Weights of a small image classifier: adamw at rate 0.0019, trained on coloured fractals of 300 iterated function systems on busy backdrops.
Rows from block 3, named by matrix and row number. Rows with one number belong to one neuron. Each number is 500 + 25 x the weight over its row's rms, rounded and kept within 0 to 999. All counts start at 0. Numbers have three digits each.
# fc1: MLP up (model.blocks.3.mlp.fc1.weight, 576x192), inputs 0-63
# fc2: MLP down (model.blocks.3.mlp.fc2.weight, 192x576, transposed), outputs 0-63
fc1.313:468473511462481488535483494501513491462503505459510501522527480478515545506475495510479501492488494498506476505480571567470539481501483478476489520522529504518495524502495503488486488469495491
fc1.314:524467503524473487517533451516503487468515490518476488480529461473482576487511513523523493507487538484463460531482496534482535528510469528496493507508542474498473533487484494500494445434513539
fc1.315:506482522510478469512540503543538502495487502504496498488497481500540563497513489498486493519516522484466482485499518504470534528506472490470476503474522505495472546523524492499483487462483544
fc1.316:447529532479482524540524494501563482495531498454521535475498500516509498534495456473547478544513455481502486498488539591483527473485513468500495469501514453509528484505485473472501514483512527
fc1.317:459543502507481535556528535498520494526525505499470485517510488477513489489483535510484485536493523416534452498479553558467520482495492468485458480522502457536492532503525481514535499505508489
fc1.318:482483495497488488518503452502499504447524524523565497518511551470554492516448514503508491499544432478494454501518514568509497513499519469450483493494487464492511519497476512471521506445485514
fc1.319:517476505500500548526480496477538447496482508530457478480495472503501517512442502522496505537510520461451488505509497507504588543500469515509505494533514474525491529470512473461503468491537544
fc1.320:514510548529501518552512483510510456511495486464503482445506482456498518464447520503502486513518507470488515526467525528496525542512477532482477511507558463526482485537479499454496488544489517
fc1.321:508516535491428493519493566534515520518498532480522446484534540473511528499449529481476493510518501499499443488492483498516517495500527484475501524530531477486497514515497531493501501554495507
fc1.322:457500511485489499543514506486485497501501512496507513505499482489539557494476524509444487526480505485493461487495513532476532484522494488449505528531520466527496532496520484497482486480503520
fc1.323:513486529526506534504525486474534448500480505511490503507477521535512501509463476471483495486515521471528490485530492502478539532506489521447472478539544463507493500499499481480498477492499515
fc1.324:492504506483512502482502473482525502458499483510509502484480494520527499491479494541479499497526530512491499489489549552509496477500511501454501539485489477536516588509491464485492493488495553
fc1.325:512493495462504479526519488493526471476507529470470525473528487473531496550522484542466473505516492440494495509503555559489510475496450528489459485517522492494491505521523488453494497501495510
fc1.326:506499512491531556495491497458497474481468503461499499498484486522504505501502499475519478482499516501510536497520573524499551510454487469519453473523501508496501511471487485483491459453545499
fc1.327:562474521466504476490523496432508508510504479481524524519499545477485499546510510494499479477583480496550480503458503512508492513452448491488449502519452506525487485541487501440508499513541500
fc1.328:484500513529449500507505523479477529512472562464507474517543518484535522490453522485474475496527482496518427494470547508536517518473485503491522531504521496478542513499517505485496487561511492
fc1.329:491507540510436457490491502499471517507452565492532513531523490515531519506469488513485474520522477494505472493467520512524486522497481504495510454521514497495515491526537512511501505520527520
fc1.330:488476508468511523535475501470471490518501539475484478510503496513481507499428523515512459571500475484511466479499516537515530495484515456503486483487540523491511489524506487489533448511534505
fc1.331:531509509515510510540504569477499459491531511478515509471470542525495500524458515526501475477532470457496502500517551544494501532480513513492474487535546503524472470558497469494481511532504494
fc1.332:482515523492485497544490528490494477483460491479502491486480494444495507505519533547511501535523548478513487532458498529487508463519514497410442513510545472512525477524488506514482487489497482
fc1.333:529495519517544538484520489495473497484497509498502466517509468512465508517484527485472478518501443483523487514513476567460503493519477528511493492517481474539462502467512499418512483489480524
fc1.334:495480567497503486502515482472539537482515518474471509504485562507506502503496502495505469468535470493536484469496508538522515503463477496513516483518490500557496502541545503490527486471498513
fc1.335:489483522444495543498475502492504465503464525515522503462468494499473539515429553568495489527495536478515489479478506551510489471495517505481506515503477472538513525469483477466522436513540491
fc1.336:467483489533539514564485531480555474497527508527542513521450498475500504503477524524511480478530535482506486465538508524509513479511452476482489470504506445525518494486512506492529515478511479
fc1.337:485454541507489502518461503480543479506475482518505465500500500538493495489525566540490462497532475493536498463511520517461520517522462476477486498568489491487503517515499521486500469499458534
fc1.338:451490483484491492512508499473434497511470549521471487502494508526502513506442541525462464512505460496526499499516549557494495474475487506496491525489442540519500495489528479527521491485508512
fc1.339:494508502520519490486480465486563512472460493494498530516526479480495525512501499534478471487515524480527483494508525517487512459514474488510464491505545552516467483530478496476504482502490491
fc1.340:469496539515476516522539551460506483502483489492540506481476531516509524536440521535474504532544498453498467510481516538506493457462491474450459506536491496518469489510535461503469528530500505
fc1.341:515510494498508483507484426496534465511498472474538500512479491471525511487505478517498510578524525461487461545500522519513512544513480508493470492511516512529502519527504524511457505500526512
fc1.342:526499510518524485525549475466498536501457472534519478553543492475481497512503504457520461473514488482502501511516502542526479474480496506502499491493493504517503467560498506459464504485535503
fc1.343:512455535465466514507504491429464469537497538496504522506466499500469515518490500534494459514529521482500514500490491532483485501444517506478468462500510535512504562537491489530469492491476504
fc1.344:557437505521506513496537475479550508499520488517525541529493528515533519495470441492490486480550478481532477491503535512464513494513495511464457506505514501511502494476529473494483525535461474
fc1.345:493503523497553487506499479505509500458485480530500476501519493498512511491509514503512471516521518465536498503513523517496489449486516476518494456504528526533465510506480517471503496507504554
fc1.346:456508521516490521527480487529485485459505504507467457517486531475532522484484534525499508487529520493507475523498479497510573546533463494466462525514532517493533551549508500499563490518476532
fc1.347:497488507500470534503502512457479490498488476497508484495474490512483518496490518521501493508517475502554534516501533517475511463482504511403488505506514502498515493529503487526480510508482494
fc1.348:503504513506512532525558547477518497497482508504544509474499509488523535511499534491475502505523538482537471494554500530464525492498495536511507460494518482509493491511522511460509474488508500
fc1.349:491490492482534543495484543495539464473490482537514477501444512495504506553506547504483501491519490464533489468528555546498514491544463458474509514479458512571523485503527521502521469457502485
fc1.350:503506502474485508523486481499473491457501498530512505495535494505506522541523490495522487538516509476535478501513500525448496467502519476509516484538471492505501519478505495514495486536519509
fc1.351:487464503537505499500495519471515485483497532429450495502548523491527533483530495548498495470519517452504507518525494522483497459473512468490528517513484518515503487516478479524464386490498485
fc1.352:497512476489468499504515565498489488497543523492512471545478472477532515479494491564502490526499528508510511503442505518489535488503510542450472482511570521504503493505473507487517487523465487
fc1.353:477487499504514508481498476519522451498499507464515520482484478495501507496478507551488490525521526466490491501524545534506501475510520509522451507519523465521472539443525512454491465440493485
fc1.354:538521526499510498520536512465533489493489523475490519493496528520493504546463509534486446481549512401522488503518515527492510484474493532489461484524510466497458510555518466498530503502511533
fc1.355:506503502504507538554534483484537498518534495499510473472478496509487514473428569503515455493514486483531505483471500526469519513504502521506508486524502489528418518498480475517496518508481539
fc1.356:461524500456488499504475502444508479495492507474494531515511483482510468508496502507496510511519520446538501507509528540493465508502456480476530470505550529523504516471485521495518463490544461
fc1.357:521480527542489535534510480483545453494520520514476478471441506499510486505449537494501486491519514481533520503508524516461509531496528511510426461493549464528485481518505505463529512503486519
fc1.358:536497530477482517574529489506490401494535471486505467476481535494493501492501551549508501508519515476503514494510489488517521480519513462517504456487517540525526528522497493503476512508491536
fc1.359:558509540473505515478481492491535511526469497529510470506497536459515519493504538522444481451532507510497492527496527485528527457514483498474505498490505486533500492504473537447517508520464521
fc1.360:485465480488514502533510503476488526484524506470500524535488493480558543498483476493500498553495466507505494492482494491513482477477483508415449507574536492491498516491489498496450490511487495
fc1.361:483472509500510510520457541486482494509532490478500514473482519537507509510442505518448506506536488473542514469511536514483522476501480501475490518461501508505526499481521457523521460503516528
fc1.362:494530499464475497495517458509522432475480495520506481555509507467516489510523466494503490534490529487557493470532535498465499464507520453536470497512495502545529537478516531520495498535499521
fc1.363:554488515501551516490494500484472496500485532439505481544473504506487490496459522548510474545559502480488481514498558499507539495490517512469462490506519512520479511482499499439471492535549490
fc1.364:471495499497466503480496511478540502495487549509487509472521504494489513542534434495478441504477521489511505487535507548474485515471507534462495478516539456506497493541527477493517443462504464
fc1.365:530493516488501556527539548474504457529490533466572507469438524508519485515472513505485492514542458484506514509504532513472518478509470493517469484517509477501478490499532519459458508517507534
fc1.366:496461474510492492503540519474490509459469490537509532535490517498510500513509486528512467532527471496466491503479520544510533494491486501494496494477495541503524538464521473519492487504508537
fc1.367:485475521519498484517492492514531465463509503474508494480539509521543482514520503551521470524509483469470461501525513540470483498516469488482487456558559476497519511503541508451494515464475479
fc1.368:472492505482462510528467508498524467479454507514530487457484460481505528524447544522480499501502547498494503504509494517536544515512496485473492515505525464508486536439477482459468471520509528
fc1.369:492520527472494472490520503494520503482477527506546501444478502508501493529510468527477447506516524485530496488509526550451516476501537529514491479545496462506535496526500523478525542499502466
fc1.370:534481504514502508507478512496545477490509507495508460481533510493494502549472525520472433462585517460538474527530524520543472515503499510481494501488480478507480527550494467504537518508502521
fc1.371:474501510473523502482503525474489515447528510503488481511474459547479501534477559511469474535565498494508491511532551557520494501492489482478490512473452504503535508492490513491504447466501495
fc1.372:530473502526499490533491514492507520484528520530478517485525494472515513531543493525479494509535515484530484445519508514469501489528505492463512490497533524498485526489523486504478494485473532
fc1.373:513508506498499487527551499473511510517533511467550553496507480443506536524507455508499465552488487473501488501484527553475524501495484511487461474482517525512490534476492486475471479514466499
fc1.374:481484518487495530557498511478461509529487473516502522513491548517502479477446541494518486568495481437488456511512529513489518455490533463488485499548532473519515519519518487484465477514509529
fc1.375:531500505518522539505535520511526471486519525512526496507491441465478506543499520503462482512490491457534491499536517566478513517524468541523498485529493491554495486495529496447538451487500506
fc1.376:491461481487526478470477509510489479461496488515489497494534482513525460520505453506527479495507513448517500520533533528489488477511509512507517531482527520526536537489498508502473485480491487
fc1.377:542468506484493502529538488516528520466511491504510514517496513466519508492486524515527492434512514506485474522502511504454531498442465467455484524503514484488505541523472522483537446520503529
fc1.378:497437536516504507520529504511506513503484504521493496502502490464491591498490509494499490484526510513461479498487503519493487494437524496471470532488465486497521484534485479482495446462508510
fc1.379:534479520552491477535504519526484523536511531481496470502526451515505489525480459484472494519488541488491445510484511504497508494490487518471494530480557481533453475456481476460483504533494520
fc1.380:509483499511483494511445527486506477477526508487475486492502518475488496487497492571476509499510529455497499507465516538483526488512513514459494520504569505519492464508488496499501496506469515
fc1.381:513502495478508474577479536536533491485546496480510491485543482524478504488526506542502483548528498496509481524490556568443476476545485479462472494534526500514465526539536477463519501485475493
fc1.382:509512561539512502516505503520466514477443548478488523575511475478520534506471472535446489480512481475515479532490540512517487510512472512481518488469475496551471496485479496495494500522523505
fc1.383:514472525492528482523514497482496470466513476542536530519497522488549493480524513488455488492514512481495486495487503503514488526515429474513489491488483475572510515530506509484507520507497524
fc1.384:512488525470519473466486474519535479481466503501458463508548512495494487536527518506519451479539532458493463531521501518526476513505491539494478518487545495514481524547487486491501495490509531
fc1.385:514485487484518497492539542502576490445542522536508494552478533527534484528509517553479470470524471445504478489539519520493509521477494495521500453500502494519504542530496527512526463455512556
fc1.386:487538517473523528484555506478496501527507491480524530489481493479513497529474496500548497542489491502475435511486532583485514500449539501496490487513488457513489486495519501447545504489515509
fc1.387:514535494488499477543489481494480547476468501461495472497512548445490480502519519485487491490485517490514488527461511519509512523512484522437532516532496514524513552502495547485502453497525495
fc1.388:498504530520541519491479501459506494552467458536494496480522485501491509497499508544492502522511478489480487465481525514522502550521452499493528504512536507501463474490520446423491503494502494
fc1.389:456508534504492535508502496457491504542525479507462509457505501512494485512458491524531482496488499499545463501487533538472492516473521456473506491519483497486490481521522450499506460474496507
fc1.390:480519538517488553524511561513494499497501499480507475445489494503452580460463485486497499473508533474511535468478473507484541518479550502480463455523542456503500505515485526507497484522493530
fc1.391:481518528497489476549509467514519545492511499481461456495509519465497494474509507469484502484479509469495476518475521538530512513523484520424543526535519491524510558494487514488495447465505497
fc1.392:499484516488463487561534567500539444488487476498509532505522533512500529529519482567502488478510506468507502479491519510474482497529488483488512490546529550548514511504485503485491491489473515
fc1.393:490491531490514524514493542478546482501490511528516469485448496488503498552485557505491471520536510492487461479492552545508503509511514483514501509502498493548532485490520528503539470504483498
fc1.394:526524502545513502476517497527482513498489463459513484505520491499521507487496510483511467497511541496503436528482512513543552509469510525479513494535506527493468541515490503496496473478500524
fc1.395:500510539462478506505548515492561514477444530454481497463499516509473504530467476496502463520498493477531513496478525567452495498486493564484488475553542422494513489521519506494519500470494498
fc1.396:523477494495483519503551495448505536494504522483526555474493506460520582500479474468471488475499489511520486505476498501489476469437502499491479470463457487518490468540485501492518475493564506
fc1.397:454489543499519498514498465507507527491514525521477527501481549468535455506462514497486464532541438473529453498480511551522559507520504501474508474503525471484498516515511514464484465470504492
fc1.398:512483488498545529537536525497515472531511538492484542488500479544510470545497494514499491499526440497506490471530499497498489452519473488512503475502479504510504473466523498488460506499515526
fc1.399:492490475501474501516476569502505451495533523531447481504528491474526519495500481559486514491501537481533513516486534536492515478521511538488487498517524521489495470532485480488526471528455495
fc1.400:490497517503505503506506496490495486491461473515490476491537536490581505484517543535476491524495497444482487502459511532463523467508486471506526483568518462501470480513492518502524450519445477
fc1.401:501479488482491476523490510505524469459484543505497526500448454505496519519481503512487505507492536488520506477523496503515542508488488488484451447516498458503495478444487479489513521482498523
fc1.402:505561526527519519496499471524486537492481473479484457540518521453476492478479536491524473475519542486531456542516446517497523536486507525487484534505530489505476577527503491459511482539505528
fc1.403:461503542486526503488512508430508506571439459521529493548503496485521505472481511518474473541513471454495494507475552532521484539502453537505526507489522479516501485519509469431490512490519501
fc1.404:548511521474524507480507520468508521509512512466491552530505519493494515534462501498464465473518512462485502502479538547493492488459453538535457477522493528496489507531516497431477492520536519
fc1.405:460507511511510519509486510482504501517525507470455552510519501473490567508493491499508485480472504480491498499504540534503560490495475535490479499517565503503501545506485488479503510506517469
fc1.406:482519500476503522510536467443486518516459489498517520532474492496499538485440521502511485531486531495490469508480522563525494511475473520516499540514501465509510535500498492489495497486514481
fc1.407:480514535526521485501500516495505501477529515504498494519495514504513511521491487486514454539510480448512504464515531551485512518493451498475467496537539507474533497538512503466465492506524476
fc1.408:491485497455509498514479510523519531496487507504480492501470501464485535462513509528479514479491553458474507521455508535503508483495490513479445482523490479515539526498505526496496434517556483
fc1.409:520523507499502527527543479479475508525531499463501501497498478498506513483494486491504468529490526471463479472470519516495506478462522493480461479509547541503476479501491506444524494534552493
fc1.410:490504517486521499526479452510500493458519496502463580483509540501524490535506517489496497495533484505502485474483552499438533494511473479472470487543488517500550536520539506497488506503487470
fc2.313:477477471497469531534505489505529459511539519506531518523462502532458465416506510517484490482520491504486476470549500481475529477531466537520483513520514511483515492514478471496533504513464492
fc2.314:443513516468481504506490489513459504501514455461479512483482501505502494484512495532484468575500529490519479530528468477488553469489504559503511492487505537478551487490498530488554511474497514
fc2.315:473470468463470495558480486452488477535530514502498497503526523528498473490513506515515450539467515511533491505526455494498557484494507551503489520518497471458527482535481524494523555504472497
fc2.316:489498518522485499504569503488513448496485498515496499472507488492545482534485546455514476519526482479489526480513481543445461533554491510485480504533477440500466449511494498504523472568517525
fc2.317:515490478510499456528531500466541504490527516500495531530526492542515507492467532518485509492482515487481472477525489464498503472538473488479453563504463502487512514535543468483496524520485482
fc2.318:526471499510542506478501512520510489499484487527535497442460497469515495534475491478482510509554508512502474502461506545507486441529485495469517509531479499488459458487538522503452519548502506
fc2.319:476549498491498466541522500516510522510513547479504440505513483497517518534523518488489461530447484512495513508520462501517521497560488497515519520502509486476513494486480500481544488517551513
fc2.320:482533484530454487522533513499500505493536512533512557497480515515501507511535488509543491473480489489499477493503504502534498503517504521491549547499475538510492504532550525515464499485506526
fc2.321:528484486513569513487474489518496520456474518543462522487487493480535494524483485507488519489494505506504505506457498514465517463496531530486553477482507516497485538517530522473457497443486486
fc2.322:496467483542462481507527511481516494502543517470548518508520497532445478436498500513512499508499499492505469497517472464510533466513479515494500507494504460445484482544502456451530532519455491
fc2.323:476496489464511489517501530484524564535505532492479439492470469509522493494492526500474479501506466552536502457497495452537526453476536471522467481505494533522514470470458490461524485499527495
fc2.324:479518544513500535502489489530489564508530510478483436507488540485440535464487466510469495512513521544505476483495510540475484514515488525521521539480488557513560501471436531507543505503516515
fc2.325:486464507525466508528508525453500445506496522498539543521472527540474489508503492545470492495506540487511479510525476520497498528429488544520537517526540472473470506504501492493543492501509475
fc2.326:502464470501495498500516505496497487498464478494492487497496487504512485436527481522478487480480485474504482485506508478474560496478466498507461486540491495500485512476510478489524475529430533
fc2.327:507527480523451478537467506493482469475488477518491492533488527550505492497537518508488528455490536482483472523518521498474500528479497522540506507473497514495498534468507504529552464495520497
fc2.328:505494505522571521485464501544504511467459510540499500478489487482522486513479484516476507484540492497516513509433514495494497470508521510517521455513511512531463499496525506472462496477518460
fc2.329:514486523530587521477501502517466582474470504511494455459489500448480509482453494510467514464548513533520497475451492493521489477491491503527500444488510561488475503467487481469494505482496450
fc2.330:534502502535538488496492508496492519499456510522514522491487468500477485497478491462505504453538496473515514510481501492480506485491504490463511473506499475564455457507531487509458514531462466
fc2.331:485524475532491457528494532495495467526509479501477539463509483534507508553496506477524494494474492415547506498518466520502486523562502514486498489525514463526489511525559486494509523483534508
fc2.332:487502490481468520528497526463504466503505481475490510453476521458489504484522448554487511515489502475466481521537503530510510498462429521534505494487524521470519529487476499507539494483502539
fc2.333:539496526473540510466488514501452490550493483472524492463541479474471526527474530488510523518497475511525531488449505525504434487509496480472509522491479478497478474497539496486485517554501480
fc2.334:472478484511511532483508496511464531515479497519474466522538554505519513475483504502493501546556513533527489471514472525502501507487474519506496513502499549497517490448479501513513494505517497
fc2.335:492518522482500477520547524486557523470533508489527477482480503498515506486501498504454465500477501527481458490531526521495534475564429510542488513472473494485524530492491510454565459500533521
fc2.336:480481508456501504504485473515518546500488523522532482479477481464483451474499501458474477539522463539483527475454525468502479497551487503491484486512483521501498483516486498483466468520495503
fc2.337:510503442486483502508491497464521496483498488524493500479518534533512508519500497468515479451526537507476518498508504474510504504457512503503526495473531484483517472533471486545469507511464506
fc2.338:542513508502565474471465495522507523488481493505525486441512520481515527497437489459539487478493507499505506520486550527475474469562484483509485462480475490508484469471535522491477498544478487
fc2.339:516518483512485493522488504508552472474534507499478469493462492519490452507485509463478467518489504535468513487535489506496541461567484520515497537498515480496534501536482528518491494492536508
fc2.340:505533507492523502504512501490551528466536494482510432545459529519487490474482528481505529465500505521487472508543543516521508485537475465568419518505491501514511523461450502488530456486474514
fc2.341:474485499482496521490488469495565456519516506509509498517500516501472507508509487506536499553520515490521514505488479485495518486478499569491499532504544474443522469482471500520505567476516478
fc2.342:455462489502450504514521489517476493476540485521529499497495481533494536511522486514512507524503501489538473525519474534529487558504524514540508523487524512500501555494494507508526461476526492
fc2.343:495532495511542467520477541504514501527470522475503497469523484496492480526498500511490523510452494438531495499459515499504468529505461482518481500510505459481462487490536490469541476499516487
fc2.344:520487460503489485498488550524543505500492532530498497455466473481506460515490516462498485497518490506560539486491500480496475495548504475477500530530526505496535473495498492514506570487558434
fc2.345:495520491555476542505519496519506512505569477507492512538482492509536506523515490503513539520502522470507496477488484524529488555509518508507517533490515538512518572502524484489481513452502508
fc2.346:436520534467471475541491501492485467502561499487510509486473486526493502489533501543511476550473498472499497509517500460490513505503499549505508509462494481499552486507493492496564526499509477
fc2.347:506540493533480495507477479491478521531525462445482470460484492479503525509498499480495542447483511485468521507494515509485512530519460460531487473488516491479508497444487469527533502518467471
fc2.348:538522478473541488511502507503506499543511489487475506505501475487512516525498463500500508483492486463502551465467458450533500502497469469495478511495510452505473517491528465448500544465505486
fc2.349:545531511469548487499507509543493518512501503490516504476512510481466513494461506476504487530500478504531525479482476510537538455504436486486495492485457511455488474511530493466479498504458514
fc2.350:478516469521440482515499466497523492529536531491550547489480506528465511490542522520481504482471535459498469477493502544502488512492518502469534534480504522479499488538549493511479511472516514
fc2.351:522506494452515497513543476474482529477518523475505459479477492492488519477487483513480470458480514513474461474518523491481503467542481471549479468485508500517501506489465499454561479481475496
fc2.352:455493519499484507541477517536461486487492459493502509432489484495533487531538526502522486528487460462509507522532484491473516521507464493498496528503541519495531521439485477504579510479516462
fc2.353:518477469476458527520505496485498479459479486504486506509500540526517477471508490514465485495537536501508509470538495480467491507489463501511492489509490509468535488482487479528532469496470501
fc2.354:520523512495514473500500526487524440494485514473497523538490508505505480515501480490487497477468511475479493463489481496482498495500443525485500532506497423492470540512539500474499484493523512
fc2.355:507499438548488523500513485517511482495550532454525510468532474501486510517488458546491523478502503486512509485474500498501489506495459499545532517480531530485479489521525529470455487462483534
fc2.356:523480462439477483503542502487524478490543543504481519540497522522435471501487505489499457478490568504487513472514522495504504477511469492518456509521516455489481528563497511499504518523483514
fc2.357:460488500451470519498498513523483523510494501512511534487535485484489521503523499508503476523472462540535500477487495511532530500503516501485527498486503511533468500548510516488474494483500498
fc2.358:511497516524487519504519512503475439483476512513502558529514487485489500522524472490510535501479497442495519465446490484518498543481504486474500502488481440491455498520545469497501479493480481
fc2.359:508485496510505513512488502508518530500547488550484520503494526502464532489496510481514501504521515496465493486476500495521521512486516514475503503462457552513536497505534511567457524500496501
fc2.360:466493495535470500523487488477497475528516488512530536479487474529539480491517523499482527543516458475446486528508542485500496507501448502454516506499535505457506477488512490528521466514521490
fc2.361:511511509501532507493487472479497549530493482477471481483456486487475519502482505506488483452509476516489456511501476495492521483488526505498454438479485508514475498488471519487523513479492523
fc2.362:491502462537481526497509504510491488482532506492537548521502511497504487476520481541512547498488506452508500508471527447538469539462505510519504483485547517452479555506540503474481505436483493
fc2.363:503506508503470529505483448498494518488489485501502478481534511519494524497497502497458507490495493512499515461509511486513499486517509446530469463447522509500535496492480454558476502494511480
fc2.364:466537477533490502528487505498474440523507495471510545487500469491500499507528510522507539504432482422525499485491488514505487531515487493520480502496516460487466513473560467481546493465490501
fc2.365:518523486474463487522475510511495499493489485516491526508478496560490532507535509471486495452475478465488504486543523458508527530476523500493532490467510526503527552490521487546528507469480467
fc2.366:502479489530471521509496454525462537521492504526513535510487525475484517515519508500487492485538515478478518515472506500495483515481536517482509515491490574532528485513529511561454508475483529
fc2.367:508448462512473522470469501462497481498540503525467505482500533503511482478503473531526505477490536484455450513538479498490535489538472534528495503510466488503491449490529518541504469550480515
fc2.368:470495540434513497511523515474534527489509519486513457484463525495505532467495476529480435523474523551518457504532502525471513474533473514543510508492488514479529513517446536461577477507512520
fc2.369:516519464535485506516546510442522474491521523465512546497496478512495511518511493538513521481480530459511481478492476536485478538477486492502503525506491477458446531522541502476497475470500531
fc2.370:502511514516474467505496541480539428462500513498505550498490509506482501506513498519502516465480530472504474495475484513519464515513491507493508521511478417525463503534549502497481490517546498
fc2.371:517525537498562462468489505499526532506490499500541484474514507478473516529431524451496484493496518516525478515479536533523492457551517492488485489497477477523454478508520522479469493535508490
fc2.372:457466467475492477529491506474517499491460550519531521490508535518489466526511539511498464514509523503560467499513455516518560454500519525474498505514498503485485480509486512510496533486502511
fc2.373:474502480500464482548477502465504466501525511528536552470438515513493499475545505522477480491493519460479510543518497505480536530527474507492511522509532477475534490488512474538568490493552486
fc2.374:495495496518520491534509515507504523490507506495494494476524504497501474531456539509491495468533457510435457498504501498510533472519459496479490529493485526510516458481520480500473518527448485
fc2.375:538499523489517508479511533525450485514510485462522498460519455462503531496494484526498517511467458466516515475452489468534465521485475463504491502489498475487466512495542470470513508518482473
fc2.376:478502486553478537502502490501502529478538514480509514524514519499487515502510516512517547513505530478505514479500540520536528558502508512540496523463537551496511531496523544509502509462482509
fc2.377:450501492514470512522491479513526477471517470534534507510501483523471495508537493525507475514535487519495464522512517502486506516486506541503492501507524520485537485501468482508549491469503486
fc2.378:482460489510486472503511517452484449519463492522502492471510514532535480524514483485493477511549511472543488505511504512490517510489448521488519454527492492487518460489490482511549528514509504
fc2.379:466494523475503528499476490475491494507465514490487490492499469474495521499494514514508495519491466538489505554495478495520484488475536544493489462487484460486474473524482521484460484524450491
fc2.380:470489522490460509538499518524483457470507454507472500473517483510520481493514486519534474510496509470514498522550473548468516492490480531523514506532498509488517496475470476518567486528504497
fc2.381:488504507499462490532468519496490477461535492507480475498497518492470494449492504465517500465511532491479473504556524525466543514533446540498505506496495520455542494482488515530555490522523508
fc2.382:544502512491505475511517521484487513499494527508505488509498525471501469460464525492472498524508463541455525497527512447520519481498483502479460516529454510484459495518503508489504480603543498
fc2.383:479481524463499493488558516467492508497515532459513504533466503497489531444490483521453485566448523509503472498502462513528439524569535513508471492501507499457506513529496493448506470474529507
fc2.384:465520513516458459521492522470538445476503490512506547499487529550507478515514514545483476494484516479522480533511478511513480496512491548458510526507452454507475493526520505520499493510549498
fc2.385:510485466500538485486498487508516497486493498520515558516507531500470485519442524455529481513482470513505515501510507502542467443548494519434506498507472485502491491526548496517415520510506479
fc2.386:504482482479476484505520503484556474467498515513493480459529513529553493482490538487475450483517527536502485498537476551448507487534488501490491539540489458508507477518476519513515512532510503
fc2.387:473511528475478496522522519472491483491485494519496534497515517485462501520496534532505469509532520534503489521529503532476509475524510534461465520512471481507469478543444520496484494553506515
fc2.388:499489490484447508518470487509498539498494490535505511506495531506500538480522486492463502467509517491492511481501521522494504541453505493495520483481471540519519494498512511567495496478514499
fc2.389:518516460545503523497465508482473538505526491460487473491550512505452521475496508489468545444497503500494533490498519501514514515511456471555470502468491517516511486423507490501528474487480489
fc2.390:509495480541526468540530532502472491515482496524526529497511469511476537532504470512531496491479463482562451467483486475510503485506505535512523531501513508497465515534526502484486500490480513
fc2.391:450490535492481500522528523494479509495495485504501506477513564494493519523497497516492442515550527533521491515551510517471500482509505561484488512505487506516501465510450522477512499525514505
fc2.392:517452510498531534472503517496501485476467512520494487457503502479464453480484497473517502496546512504481488480459484501521535508489464493496489507549479503457493493526524516491463488532505536
fc2.393:529492496471535508491513497503524530509501533492529489489520501451486517482479492520509451504506500532518515468501512480526495460469489470529468468488486486478495467525487515429497495504468533
fc2.394:474479495466493544497516511529517525492505499514507498503499475501466494502515469559492454527530545541558472529496505507490494474455570537482525508492514529550529476529453509484483556485506512
fc2.395:508547517516510511506491525487489461515495475486510507483500453480483483531512494477508516490478465468533499485484450542459455514518484476493503525512532432502478538489513487476505499496501485
fc2.396:479504484503490498503503520487514446504495495520475500510518529535491465525510499513484490497520509497519491540518504506483530473489450526518521469509515523511502475483484476508533482485474505
fc2.397:528483474539519503480478519555528525488548469457490492467475497472525498466509465481471525484537486498451485468459488523502518499517489471469524535492465501478520491488519502503469494528520513
fc2.398:506478476448478491500486505504511491490485486534529484483477511545504521487536500492496452464493492516516499527540503536462500518481498537527526517497511528476499515502468507555514493486526502
fc2.399:446500536482485492540487508545478496448496453523470484460493498516516466503510498525513472504506491485520485515535501516475511484525467513524496527508527530498524508442473475504570494503536477
fc2.400:503508480478499540494513481481478558478526472451503445496466521484502540462472477536483506476511506535503507507530534509487514485484492489546491461484518547498524511441440489482543518468470491
fc2.401:495488505459508476535510507478549531513482520532507471479444477519521490526508457481433452495482501543519510460523471524458524475503528460457504461527510477538486481514442480503544493514516522
fc2.402:448500503479445482542500487485525444506539482502497506497485503547477523524541530507507475525474491490534485510527493499488487507526522542516495525507525439544537488507467525513533515500506495
fc2.403:498508505545462508560522498514491502485500485537525534489494523508471531490518483513483511452521543473477497459507508529490495540477484501473544512488475540532487501491529516544496484492511517
fc2.404:471503481523474494521497504499544443503493474517513519525501532540514493519525491512467510481492526459495482521505505506469488528487503511506535516527515452518511505510522493522520491473524522
fc2.405:458496531501463492528529543459476440498500529530548520489495518553492467465507501507483496539501505483547477491516520502498489471526452513514479491534522488470498489537500461506541488537521467
fc2.406:443505541469466542511510503505541506495521482468528461476478510508499528439513477560461457538500492537548500488543513495473449497527469546528494499505479519483548501500447525467557488508514520
fc2.407:483533493534495534530486493511458507488531471477513516477501450500516533486514465519481528466489464446518509505495506513520501545518478496537470517485512512512492531462518486490523486483488475
fc2.408:499509495440473510538536526488515505471499491517503514530523520501529544493521496531430468478496496517488503484538483498518525497499487484505456487510487475515477525550462451475530460494506478
fc2.409:537491500513532478477486500476529491473488489538464509486496488496517526510467513460508496475517499512457515519498482490487478463493484516461496489523479448527467467521534514527449503571477488
fc2.410:484474473509471486492522561456515483511541544499542520485481526512469488472492447536487484524494511483529460488494509501506521506445492544494550555502512504442481495511527519475500546494491510